config.yaml
train_examples: 39062
loss: "sigmoid"
encoder_width: 192
text_encoder_causal: true
Rows from block 4 of the text encoder of a small contrastive audio-text model, named by matrix and row number. Rows with one number belong to one neuron. Each number is 128 + 24 x the weight over its row's rms, rounded and kept within 0 to 255. All counts start at 0. Numbers have three digits each. After the name is the row's rms in percent of the matrix's.
After each neuron's rows are labels from the 100 texts, of 14976, where the neuron reaches its highest value: "fires on" is the input token at the peak. Only what is clearly more common there than usual is listed. The data: simulated sounds of rotating machines with and without faults.
# fc1: MLP up (text_encoder.blocks.4.mlp.fc1.weight, 576x192), inputs 128-191
# fc2: MLP down (text_encoder.blocks.4.mlp.fc2.weight, 192x576, transposed), outputs 128-191

fc1.43 098:128131109136132158113112134089147136157129106144124141212134164129146154108143156097130126153150098108148100139146135158184100084104097084091120110135141152113155127107149094082101120085155148
fc2.43 044:087131081157125132142111123132099120118163150102109118122085124143133100165062130172108154165109140139145138117159099172122101135140162136118138119120138132132082167147128151125142098129113101
fires on: "grinding"

fc1.193 119:142098119107127130159171107122146163119057111115171139137129112144118115108131102120113085093111156178113113108114095163110110119128173146097099154136115126133119160121149100148131139132148116
fc2.193 109:090175121146113104144110126119133100132147176130135127094118099122139155136106125086153164158129133130123111160119110124098122127168138142142131076141136123142076114162113157147132153110142131
fires on: "with"; "rumble"; "muffled"; "hum"

fc1.146 127:110090183116099160103117138117134197162085124098133146132199123143117143138176133099099092102085125123135116144135139137140143071091095131136138156107133147123167131193149072122130114152143139
fc2.146 166:133145124169117116127119184158092128088175146131097118118112134101124094151107081164147146142149091121105189100127160117124147150137130139144176120100159122165130146153126138157143096125136118
fires on: "clipped"; "thin"; "mains"; "quiet"

fc1.187 091:176146113103118109144169114124158121131097133144152135142150143148120155125183144169126109109133133114191139129126165119131124146083137117141136170135116099101149106071140137101121112114097113
fc2.187 069:077149135147125105117106150131068129155158133124089118140140110090178127109126133098167150151137131120111160135153147119144142094153126122118161100095158113133142117174125137127154105141169154
fires on: "with"; "flutter"; "<end>"

fc1.12 109:118117150120110154132134099139121123123131119117118146126149125134128148148133163118119137111104161113119079115122152145139144121080123099087127136141122167119117117154127135117061107126144156
fc2.12 078:154149090163128090135150137137109081119133164136122111126115143120147165091175104102173135122146117118135171142103144068126153120156089165138128114130141098110140070115120179133141154115133141
fires on: "squeal"; "<end>"; "thin"

fc1.521 106:142100155110145112125139118069117143117095136131142128136127179148135142126140174154097140119139131145167142121143074107176114129128138112086097132133124112062132095102109135101125130131149125
fc2.521 044:101147136134111125144169118160106132129138130119125154110071112144123106176149115146115174146108136174127057108120128131123135160126161135135120108129117133153037144136139162147164086152109112
fires on: "engine"

fc1.290 067:136109141119136141116109126133162165114134121121104147157151111145090143110080168167119110103138128118158120130131137137155132113118152122124122139129136140069175156112125129113099128070136129
fc2.290 047:145088156082139138130148078137161147147108091125148168136136147143147098112160167094099113105134144148146070127122117144143143130099132102090091165145103138097135118135102074095095124112142150
fires on: "electric"

fc1.308 136:115096137147127146102116074123111128111160104139107145140099169134126123135097161177156139153129145112107111149171135114179145115097126119056100130141158170119147131131139140071100119138162143
fc2.308 218:154144143140117127135131142149114138104082155134135174091142157132107126145149102110118119085156072155129180133109131057117103180140090134153140150097137120123131094111124173144130122169098107
fires on: "pump"; "thin"

fc1.544 107:175120117113138111139165105134165137106134120150186126130134142135099127125127128141098118086145105148144135105129146097123095148103130151118138157111112146125145094112154113112065106115144121
fc2.544 056:118134124177088130127149122136087105134148146112113106119120143134147188191183132141153146146099147096114108119142156131145158122106124163110142112115174129172130118127136148115143059157134133
fires on: "a"; "muffled"

fc1.281 091:136119116101199145105147100119138131155107132130142141167143141124144130099133149115078152144134131133179115132141101134131137142131152074100123140143087127091145158076130130082108150114104171
fc2.281 090:126119118097120115165151109148132146126124125121165159102121084135122150144129124046110169096132096197118104097112136133113113138156131124106121125101150134154076079167141114139130143128179115
fires on: "conveyor"

fc1.488 148:127130126109150116137111126103160155129125134158134130138123134153106072095129159172131113113143135120143139114145146129135116118119134119126134194099103082086144161132126127101098112137120108
fc2.488 137:102119159141134149094107130152115130134132121146119144097150093130120134132083117146152138148124120124086121149142126121112102112113108121162135134128154163149113154137174160123115137143122142
fires on: "slowing"; "air"

fc1.101 088:127076157144130143125105084141161175146128080103101111170140139116108133126152156110124123118130173104121123127148109137132144107100112111114078127134148127134156133129105128142097159113178137
fc2.101 029:105147190092118118133081124110124108121100143152139131110152108132136115136130156140121155169112145131126113151163103126121071140147129125175132122108097121114083136113131161130159139171062113
fires on: "gearbox"; "<end>"

fc1.492 108:129099145113123122161130051108145160118108105132155144121126131158096096102128144135122127127094136154118071114168135170121125122131140113090089168125128132127133138153166118105081108160166089
fc2.492 075:170150101102130099152158131102112109107105146134143091095107138148115130123136123164149115103130127154079143135125121063091062130128108200118161180089161113123096151085154149134129078147080081
fires on: "up"; "and"

fc1.264 102:163116164088120117111130094089163136103110089159168161130123122165101118121130187155130136127127129139120094083151127164128122122101161127077091193112110116132127122135174130099129131132154128
fc2.264 062:142150094119118096166144143118110136161118130115128082134117117099155152146164136089156140120133146142089133120127121121137110131164135151135154122069141090146138119129120132153171096157104101
fires on: "up"

fc1.178 103:140076122083145133141167098126141135128133085145163168111146127158127113101123143119126094114125141165115133095158144118133103146110137130082121201117116131126141115156148126102087125138174112
fc2.178 061:085100187111131136114088135145089133152130110123106107111196074121143132129112134118120151179091126120084121143145148148124143087126121130145158135112141135139082163175170117122157130143112140
fires on: "rumble"; "hum"; "muffled"; "quiet"

fc1.332 079:171097129104129112130171111106167146151098078139153155143117109156120140111167151135117108092085125162133092111123145164131129144081139135110121164167089125116129123119156082126136115122169152
fc2.332 071:149114183097125136131127078105141137131112111130161135131181142150114142129149174127081110099109129128193105110130141135142135126054123122099117173125134131105160122134136102101070111125139127
fires on: "hum"; "rumble"

fc1.16 144:157132127130110146152141110108153122112106122134186112131116129164087146125166130157110111101100137137128109119138158122126103152065119147103125165117114147148144114095159124118067083127134107
fc2.16 153:092147126160122143095118156143071134152157140102103131138134156090172136164110097106119163156157134126119152159169128100149101127143112107126168096084156151169106131136136157128155077163124133
fires on: "a"; "<end>"

fc1.189 071:150115142105137132112153142115136107143128127146165138132152141148093128119193135108137122081109108140130103114128129121150126166061074155118119177147164096118161103116142104101101126137102131
fc2.189 089:139070115086145133147162074132154142150119092125153133131139120155139103111120150116090113092114135163168088106120134133137125127081129120074102170129118130102124130132142105099094128116146126
fires on: "and"; "<end>"; "muffled"; "with"

fc1.234 109:138114166124145149131177155144149167137111096106162111166151126118101124114144110127071097081112126157158124119128112126124129132107148111125122159117096137139132122132139033132119108124114139
fc2.234 068:118186083184120106129124185127120084108166182129113089123092130132136172130128095163189152150115114092125147142104129116114146124148131171175157078143131111123109137127110148141137130111110126
fires on: "noise"; "hum"; "white"; "flutter"

fc1.412 087:164098127093173144131179132117123128145107092121131139147130143128113166093157152147106102135128173127167081128128151148144128145112169153115136149150111130105142105108112133116124097117113133
fc2.412 077:152118200128142130109125094152127144127126099145133197113140175142129069128129145127098156132159123147149143109131106115142152151087109084117106172112150143090140121136095134101074131130156136
fires on: "electric"

fc1.260 094:137114127129102112149096114137143144123150101140125176170120133157149094112140140086123118118108106162145131075156146112181141088099099104118089139115129156106150105167123124098086145148182118
fc2.260 059:117096110114132147128120109143135136123125107122112148129134113165110079133080124174116089124102106136122099131128145132136126124106132151110119182130123141108137190152164089116105100146119097
fires on: "speeding"; "<end>"

fc1.173 100:126125173121085145119076119091150113127120114141123140160144124139113101124147156135098111136103158094136126154146122147163167117080105092111098129142135126114170134117115128109108132128168114
fc2.173 091:114170092176100133113097167113108090158131164141092103145145103070162119112115122103155115165123181089112151171144127124139100124146136133170155078135106135144135127129112132127148147110126126
fires on: "leak"; "and"; "flutter"

fc1.378 094:116149129117137131130171128098141113131111128115152129155126163115158136125164140154115137123146139128165117114136144108140117115123167133086124110125121083092137095117128093107140141140130114
fc2.378 029:093152174132111135126106136147100131122132135141118181107095125142128130176126123097103210156118113117135092126136133126129115143134123113169129098123126139138054122123128161129164084134119115
fires on: "piston"

fc1.541 081:157132110138157130147117123118136141096132123154159142152095133130108105073139140125130107099112151148130145121133154133135112134103154136080111146151118131075166103132140111133103129094173138
fc2.541 069:145087195066132127141135095099167150132089083129139114138136111140109108091149157141076097112115133131156088105134122199127135101120147115116095161137085111092139140122121092122130146119134122
fires on: "squeal"

fc1.252 136:126110115132141167120124115128164161149123100148178187136157161145129122146117122068095126077151115131145127126128114114146102138121088076125128153114141151129138083122120113119053114145152120
fc2.252 093:107123131181094120130110136133094129120159120121088105118109103126125107146140130158185116133093132104061137112128166158127164101113133161124131136119154111155136164159136159152147102148156121
fires on: "and"; "<end>"

fc1.163 125:138130124112126125117105098140189148167112128152155185131148112128137105115129144086111147120123115152157109106132126137165142131112114089139115151101112129128131099150112132113068123139163126
fc2.163 134:099098168125099125129142123155111120126118131079124100083118129137132131175144103117095139125102149149114136107105087143101180130124140144116118121128158112132093128154091166153155153142121128
fires on: "and"; "<end>"

fc1.466 100:132116168113139136079129137099147118115129103121104141173118193141109102104137150140133090109167114137148125131171116126150117087137127110072097155126122144110178152101092085115122132135164116
fc2.466 091:077141096157104104162098113125133092122133152107134145111088119132137114140093124093149137122129161163118134126139093142111109141170134133090100095134146127131093103139097151158135152143165092
fires on: "no"; "<end>"; "and"; "muffled"

fc1.23 092:159139173126115169099121121131133159124096115133165168125201140135109115141165120096106093061106136130156138136131132101163123161074090124122144147090133150130143092144133112124097103154135133
fc2.23 088:139153104157154100115094189121098115126166161124092104150134138106159128121100121152162122149153065086140204127125144099145142118166110165145178113108175087122165146157120120133151125103145103
fires on: "with"; "in"; "<end>"; "room"

fc1.127 112:136121150133142121129125132124112170103148119083119120157148170126125137128098138146118077082131109113161143136104136113118151114117146152116157131125156135115189175165110085137129109118122148
fc2.127 137:144138067132135097141166138149109080143132160114124118116070114140153128132114104144142163158110140148130095115125067172119152133157170155122081095160110100105077114120115144134165165127117117
fires on: "thin"; "speed"

fc1.76 097:109108120122147183088105098128143164114122095141120156153128166125122112125067146131121118142136113108113123119147118138138136116117150098111084126172115171124153171127107106114071106136137169
fc2.76 072:108135147168139128131087161122112145138146134107089069155128115082126148132129113147131117146137129098087149131150137143132121103162156146135169080087163118171152173142143119176173108139131112
fires on: "bearing"; "<end>"; "thin"; "squeal"

fc1.152 130:147112101113155154151143101161167123151107109125165169140126136134145143109112126088085127108146116156138075158144108125126087144118117122120112124132135157129121108130143128123097124135133102
fc2.152 099:120128121143104117141148145161090140119154132105102105121119105099130089124163089095148121105122136143090179105112163118118193119130136153127137129111143103156131120175091134179167127128174128
fires on: "and"; "<end>"

fc1.560 079:122113106100157150130171131150120148162083094105170150130145154145141116133161138091109122114112129142128113102122136154146142130076136137090121202107100132136115137169119093136127129136122150
fc2.560 025:151125132153124128116100133138115140128166106169110127128125108099130158134143164121188181160141112081079127119132170146140143117135120112152151105133157133161164109134160132119122120073169152
fires on: "hum"; "<end>"; "rumble"

fc1.158 086:149120142151148131137168089121132133122132070152140132140120166132093123115117119169152107113138157139125102102127116124139112156097142122115096137164123129124134127093143102105084072125133138
fc2.158 063:187154090116149105117093146064131108126133163139119085150102171116138183094106183150162120120178104080168147143141120099131080121156108142122152104120156104089170113091105124116126122105132114
fires on: "speeding"; "slowing"

fc1.471 079:163134178111140118133118105077185137115098141142159152152170150141121105141108176137119093129145108142165100133119120137132100130137121131123108148162109126087138138123112135096100126128143143
fc2.471 066:135206133138137116103106143114148107113134205140120124150096159112120132107142116139154118136173105094129162142105117132113157156167135102166123095152098115119140122095091166148125182091127154
fires on: "bearing"; "squeal"

fc1.361 071:123083139114154121143134083156155155119128106103146170164143174157118123112136144172109096091146115091173129115138125110125140155082087108095104146132117111120136124073086103102110116163117107
fc2.361 018:146137167082158133110136131066158129120113116153151123136162144134122146097125168189129097127142132108184124143123123129120102129108128117111124155149089135070164135097139076095096137108107145
fires on: "no"; "leak"; "flutter"; "noise"

fc1.456 105:147133129103135094141152115113113132115120154121133138137146188120134126116146157143110129115134098130173139116140106100157140113147150136067133151131128107076146094147093126096139118122134128
fc2.456 072:104140108153128133121168122152065114140159133111106134122078145140152159162122124173122187154128134122158089121129131127137150148114148124117122085145135145127083137105127160112144087116102139
fires on: "down"

fc1.116 123:176140150118157126140160093135214147113118112154176161121126136148107102119123128142093123110133123146140098097102125112122147160072142099117095174138114144115135090117116137117062138085129137
fc2.116 084:106116201107130121111086133073115125142106110133109086130152093121141149117132187142126135167107153092101111143171116180129128072152137119139139117111130114096128153130128110116160134136111124
fires on: "with"; "<end>"

fc1.42 116:128120153120147159112123143106140153147091128130145122178176180138144178141155149104094089104161117126177107135144129109167102124115104131131123114104143159108189075103144080090123119154140138
fc2.42 082:138171189114113110120080151099123106090134151169125118101147098135121102105142152165185144154118125109095192129120134122111155114141117126164146133141114117091138118137108142111124172105160136
fires on: "grinding"; "<end>"

fc1.486 128:152108141101151104118116116102123148105093109140146136164138160123110099109146145133109097107161129147153147134161106115143111140147123102084107128145128108108169109085114085128138146109151105
fc2.486 099:097153140122128120140110121145154106129112166126158159105113131125133132146097107076105152128157147162159129138129075111104095158164120104130120095115144138131089097123104162154124164159149116
fires on: "no"

fc1.357 071:169091122084139121153165134121158132121103136126140146153132119129139146103138152104102091119119162119126077099117107123157116126120130134090132168185092142135141097111103078089082084114152102
fc2.357 054:156103163085140130134134096090145136116098098136157139137152149158108131114140178157103078092118108136175111123128145115141108129099119138084110181129121131075169130122157087098093108122130117
fires on: "rumble"; "with"; "muffled"

fc1.49 100:103127132105119154147142114094149153121111146093165138145159144139128108125176134138102097093145103137146116142109173127121180134071169124124103149188132074120144143156117088127115113094121125
fc2.49 053:129091156141133137120114108191136163146163086136121145125139104109131123126122117076135165127148110121089135099112149142136183122106104095128125129115184136154166123159118130138108135107193146
fires on: "squeal"; "<end>"

fc1.10 080:146142137139159129163127127089193134113117117121185152151138155129122130139142147084092093113124108117172117150125141130157117143136107140138128130118133126099128094150111128123110120119133099
fc2.10 059:105113124147121118128111107088125123135125089135100131168097117115142087094104167130161126157117146111111099141156133179156132101151160096086090106172089123100133154122115128120144138107173123
fires on: "squeal"

fc1.522 069:144079170149135142120145145133152125155081093142159163116140155169108142147148121130089119117125142102173105116109108135118139142095141127089096138123119131120127127136106114085130113124124129
fc2.522 038:142090187107138148114097097126172163129104100131123150146125150134118058128098163152079107129144130124159113102136106178137123138102128082117097160130122134096162164128106097126101132138142113
fires on: "electric"; "squeal"

fc1.26 093:115080120141121129107109085096149110173142099114118119184129138139144147134114185105105097128123117113130096132160112181179127092137132122081082108133115119142149179144146086137132127128129108
fc2.26 087:088106211134102148135112135125114169139134112089118101121157093097110149150141139087102126116115152138077109107131134179125155115136155128109137100093162133172116147184116117162163108147169138
fires on: "<end>"

fc1.227 110:121120132103135127137097141132144156154120122161118189140184132130123087103120161080109110121136133117148124107148155110159116111122122098135132177112113117110179101182138107130106109122169111
fc2.227 119:114123138123094134152149163136125121140099118095128100130131100112124140148191105086114129119076177153087097117122105172109151118147165138163113103142103119171103115137109107169175144152118135
fires on: "<end>"

fc1.573 101:172083116128139144106154080126109126128125088163129165106104156149115131134110166105135134119125111153124091144123103156131088136138139101092096138134141183140111083119153126114086130120156140
fc2.573 081:150133158100120115138125135152137154099097158129161149094135144141103114155145089138105119084159103153125210088096116099112136145132111133131142149107163099155134117138107150166126149147139101
fires on: "a"; "and"; "<end>"; "in"

fc1.401 111:172082163062197123130141084119159160120087063157151146110141127141093105096120157162116138114132125141115086101127118149127127118123147111146084198137123109087125107089146119114129144135122113
fc2.401 133:115147138130119101129158145126098093127153146106117069114118112118158149137152120152126152148110163116124140123118128124106179123135164158152153102121145100104107109153099142134170141113111151
fires on: "<end>"; "with"; "mains"

fc1.242 088:130113140123149157087120117097144109128116105174135127164122147132135103102131152152126114108120109113154098140152134137176119110111073092091110147130106142093148101100113116086100124108144173
fc2.242 048:094118088123114129137101121131102102172115137067064064144121117140149148148128150101126098167085125101125103131139120165133128108135133161127137126104134103132097194136141110143169110161084097
fires on: "grinding"

fc1.414 093:150113158089127126119102083072153146138099133179147110118174105186115126103132229106132117117085129126159111126168141150136094082108104131122140186102122111073149130154164122064128118120136117
fc2.414 116:094182141133065129140144135155116133131151166115143152096137086106134120159163105073124160115114163173093122102116114142109151161133154112143127086108123133173087093185114153149134125134154145
fires on: "up"

fc1.575 119:147104150070151135150136104121140182121084088130164135107169100146116113111159113147117088106104161157124127112123134136115129110093140143129094195131115103118138139160145093130109137151118116
fc2.575 078:105169157136087112127076139102114100088134165146108145107134095131128068124122130134171142156105119129070159139151144140112133113149138131159130129133095120117096140163112151134138146139160114
fires on: "mains"; "rumble"; "pink"

fc1.459 088:145120141093131123158144093096150119126112144164195163116136130166122160136130133101148105085115130137151112135123104135143108127130128142096109146127115144113119124144131130113092130116146116
fc2.459 055:127172098153137135131181153137126132145144142119132122164125149106146162134200095081104142135126142118164135138110157116148168143126158122147135096149081126151148104127110094125134125089078175
fires on: "squeal"

fc1.372 091:171133154092127144145144116123121128106107112128157144152120129167135092123157132159090149112111119168168109071132154144162118131085162105088093201131120132120150105135154106107112089138123113
fc2.372 052:167068176110136142114139117141117163128119066135123132131168133121108139126156126124119114111138108127079141116116159123133144109111103119103123165121165136144188128122156080141120126117138144
fires on: "with"; "fault"; "<end>"; "leak"

fc1.53 120:172126111120146130152188099120125107115124089149130110140096137133110125106149137192149129123141167148120114119139129147116149116103155146070082157172087145097120091087122112106102111099160161
fc2.53 098:135163096144128128135141150123136096152121170133146061121120131133137187140130110137140138135126170106163112158120107090105066153129130149166162093104132133153103125094156151129123113147061130
fires on: "<end>"; "room"

fc1.199 096:123107126142147096153165132142138183126149126110110129146094125118125147129126145137110127106135126116169126097125132123164194149114120108076102121135168103127146099114111102126105133091154159
fc2.199 070:146173080166124104135148130155111102118183163147123147103080121130148117140126124126173223147142092142130166116118153121129141134157127110149152089130131129131093089147120169117118134109158148
fires on: "no"

fc1.363 110:141105119131145113123141139103122142129126126098151125161133184129161126122143144127134106085124110158176130112130128129141128106126173143074147137124128111081141121145103104098127141119153129
fc2.363 097:100137113138125135116114107141091112133146144125111165109092139153145113168072134140114185163129133121153107136148104135132114146134138109129116097133138146120082140116119162112138105134104107
fires on: "piston"; "<end>"

fc1.349 120:120091138128101168153132086118121164128119085116161189137141134138117106135162132091115134069119101155128096107155141157165127123103119112062095164146133149127145071148134119125109112145187102
fc2.349 132:167156103130145101151173143114118104099134141136146056114086130116111175112149097161153129117150131128080129137095136101086115136144141190124162114110145119146115136081150122153141104118098137
fires on: "slowing"

fc1.44 077:147112121108181132159169125109150137163117111126142130153138126116120092106126144150064122114091144158144144107116134139138150134102175113120114143180083142085150110126111104101111130131116156
fc2.44 085:174122135104141129130120091081171132134100112151139117151137151152125132101160189163122091122120140100183106124124139152146115126096128125110107162150078113075171140084124108095100117100103121
fires on: "mains"; "rumble"

fc1.119 090:085111106113142101126141076100161107149099106129122117166103131157119142095113154135123101130114112137130074128130104139143133078148144146095076138121126139101135187129136134104113145148131098
fc2.119 065:111145121169084141137112143122108129118164151100107108151099105092120135149154111107163129131124120117068134113123162176126173127154177136111138078133132134173100122172107141158144138113171140
fires on: "electric"

fc1.561 109:141145153101137151096109139098159126116098135143178122137181146116145166111125130128096085113156124109156096151106114105130117124141099097132147123150111147104179109088142068102122164107105166
fc2.561 117:107104161134117132120113073131122105114143119130116104089115119155134138142103154171148165159110167112113095126130097163106152116108127111119107108145158151108095145119126162115120150126131153
fires on: "grinding"; "<end>"; "and"

fc1.142 077:113091183114132119147126112097140129138088087105116116155118123140131139101131152096116083127105155142118097131168125164166157117110165136093139148146131095116144151135123064133147141146126117
fc2.142 070:101126104136097142123136142163105101151115145127132174103151105095150123138138095073119168137106139158095140157149147112117085133147110113142139104108101144172077079137141140160161130155130137
fires on: "pump"; "<end>"; "grinding"

fc1.25 113:138126152090149101117165113121117129125109101122155118168127149118132127128171157151103120119135126150174137112124132127166148104110150108081108152142090114102119096096145103097136144104124144
fc2.25 061:092121099125124142132101113167118127146124133136127190111111114139133106160076104082094175150126142146138103140143106124120068147139122112144121106119123146148064132132146155141142109160093105
fires on: "piston"; "<end>"

fc1.462 094:144138154117153125157184134129117171123117101105175103126149132146121156127161129104083127088106138174161132097116149127126135142100182180068121136142127133136137115148126098086119105127126117
fc2.462 071:150175066140106103125152125166136088106130174148130154110069140128120112130151082140168147139154125138122124139112108107120117165139120135143098119149093120135083084060117148151125156104119128
fires on: "conveyor"; "<end>"; "muffled"

fc1.19 117:110115167106138163121094115127134173162115103122114126145182149138113148139122142114089084117134127094126120144130151132157117112128090106127149124116127136128164147146115098118096117139124145
fc2.19 123:137143109156113100155134150185096116122161163130099125102104102114143085142110083115136159152139118140120175088110129128107166159143135142164161111108143092141101117177114152164154141127127113
fires on: "thin"; "bearing"; "<end>"

fc1.54 074:093094110132123166115151090128176170137125087085149143131131147136110105146124157091091101108129113146131103089138124155125153134087115097085098146120125154128130157123105122109066141124153139
fc2.54 033:126128033142149113111172133186106103141149150119112142147097164113171144113114074105173125139152126123189164150117124062140147129156116140115120111141116120124168119130105107135138150108123139
fires on: "slowing"; "and"

fc1.515 106:132116124122159131123161109124155184117134121101121109175123159121124142136119123156106095087135118132173138082135126140150141127081119118103139130144148112110188128150098111110093120102125134
fc2.515 070:130147089164125102124122123143122098102168158150113140113058115127131109139090137147183191160144105128122166117127099159120134129174132112138117090148146128123103113131114168131132171118171124
fires on: "slowing"; "thin"

fc1.491 123:140110156122161207091120143094143137139101118131149162156168132119109172122129139104099115128139102116135083146154140127153105110115109090136115125122131159132135117119159098121113118122133175
fc2.491 094:133125079128117108166152138173130131118129124141111146113081094135108115136124090122160166140138126151087130086104122155106138155160138129170109118132122113161102125128134149177157159117138107
fires on: "grinding"

fc1.148 156:096114129116119142100098076112144139134131089130124162138152121143127107138121182113136134140108089130121090113156144159165142068125104071096104136128129159119124133163144129100109142131192143
fc2.148 184:090117130135116146118070118131125121114108137113105148108131120166104102163061128151132092144099097126101106160142110131118085114134119146139123142128133143126085195134165146136126115177099080
fires on: "engine"; "<end>"

fc1.271 115:135145135124135098121148142100146125101131146142136121180121160127126092100161153149134079090125133122182145119140131126149118123122156137098127143116117083102195106112095112100113116102132101
fc2.271 157:113126112143128126135153147171114122130155145122128136088080108144123122168070096136115179161118153153132155098121074154093138166137157131137131104141162140150085146141123155143139140134105119
fires on: "with"; "<end>"; "quiet"

fc1.391 078:109119141083165151155142124137133135131146129126147147136147126129125127080127127143122119120128157126130094130130129150126141118106166101122108156141082123072141161106162128129113172126102153
fc2.391 111:168119123097138126136128104079164130126101109145144130157139146153116125097161179140118077108121140112175103125125137149149112129107134126102101161157082114088168132091124081099107113102123111
fires on: "mains"; "hum"; "rumble"

fc1.499 098:128111090122155141133160124109118154142145094155140147198155149155174143098124146117124141142116118137143085133153137132175098082117118082108151113114133172151133127099170107087122127107120176
fc2.499 070:108142084149120117137164145157071119114159139109091165116080131131136087160103104151143163161122118172122141108140130125130135150156164129128133120117116126143077131138135156142172114144111107
fires on: "grinding"

fc1.369 069:151121131149154113155158121114138113118114085145141093166140133115115173145138106137128106101116157113135097110132121122146134128104163149090105127124139098133148142126131127114121126156120117
fc2.369 056:157111172082148134123088098075167145124098105134157128148157148147118119106123192138110082110122112119157120124131131142140100115113125114087111166128135126092183143127121083092094129100146110
fires on: "gearbox"; "with"

fc1.258 104:115126114142158110121144124116145159099126140129137143181113153129137123113127149152122127125143117111177138124146132123132153118123124113101116129149152118095175104135098127098113147108163135
fc2.258 091:137100114143138132122136103159131153163160101114104169132086135108158126157098149096119184154141118136138100112130078195147163130154139074132096080146150134125112118143094142128140149113145146
fires on: "speeding"

fc1.454 102:137119155112108149103096122119121124136093131133140139132176108152156090111136135094125109145086120123154134128119151117121155094087071151131112191120101099060148132157118121101093156158129125
fc2.454 090:123171107154112118122113115157125095109153194103108118122106141124129123162087106150151113115163136125141154113114086109112163169147140148128115097133166117130114127153078165146122142136147102
fires on: "and"; "<end>"; "rattle"; "muffled"

fc1.539 080:113104169115135150090105140114127166123106120098127134131142123143123112154098164117087145131073137122115121138140095160142139109094143100111104132138097155110111175159140085138155164164137112
fc2.539 024:116120199098116145133113138102131137136092105133152122135215071116113156112163127066104106119077123131076079144134165159122081108118134132128140134121084146166127131155174063131131123125133138
fires on: "engine"; "<end>"; "quiet"; "mains"

fc1.17 073:128135128110161153118157144137152153142122122096162111150141134148134155117135129107076076077097137163153108124122105106103134114127091145098110148118130138102122119129111077106100139119118130
fc2.17 069:120137182111155125086104117096148123118104116180135136130153143121094131091093158149129122140179128109132132165148115126123060119128079094114123157139136148132163124063156133124103159110141165
fires on: "squeal"; "rattle"

fc1.339 114:143122147140113130146133100118149152117124146121134160108136144148114130149146187114145154125076104139149113097147136139177172117115110100125098129133126126099119112168095133089095112132166132
fc2.339 121:137142128113132102148156146143135114154105155107132110127132119114145163118168106068105129120127139137136149124091108117113166138155132135161133092118117079126119107156091118158153188123114138
fires on: "electric"; "<end>"

fc1.65 071:145083118109125122159146124109148151121145093152140163155130137162106089106141183144123129113119117169144093092140146133139097130099146142111103210124103080126136150128117112111103114136147130
fc2.65 037:149111143092145129129165109110176143128113113143153142148128138128118141094153143135088102118128138127178105115118135172135150133119147105086099139180080124100165116106114082114105163075123145
fires on: "down"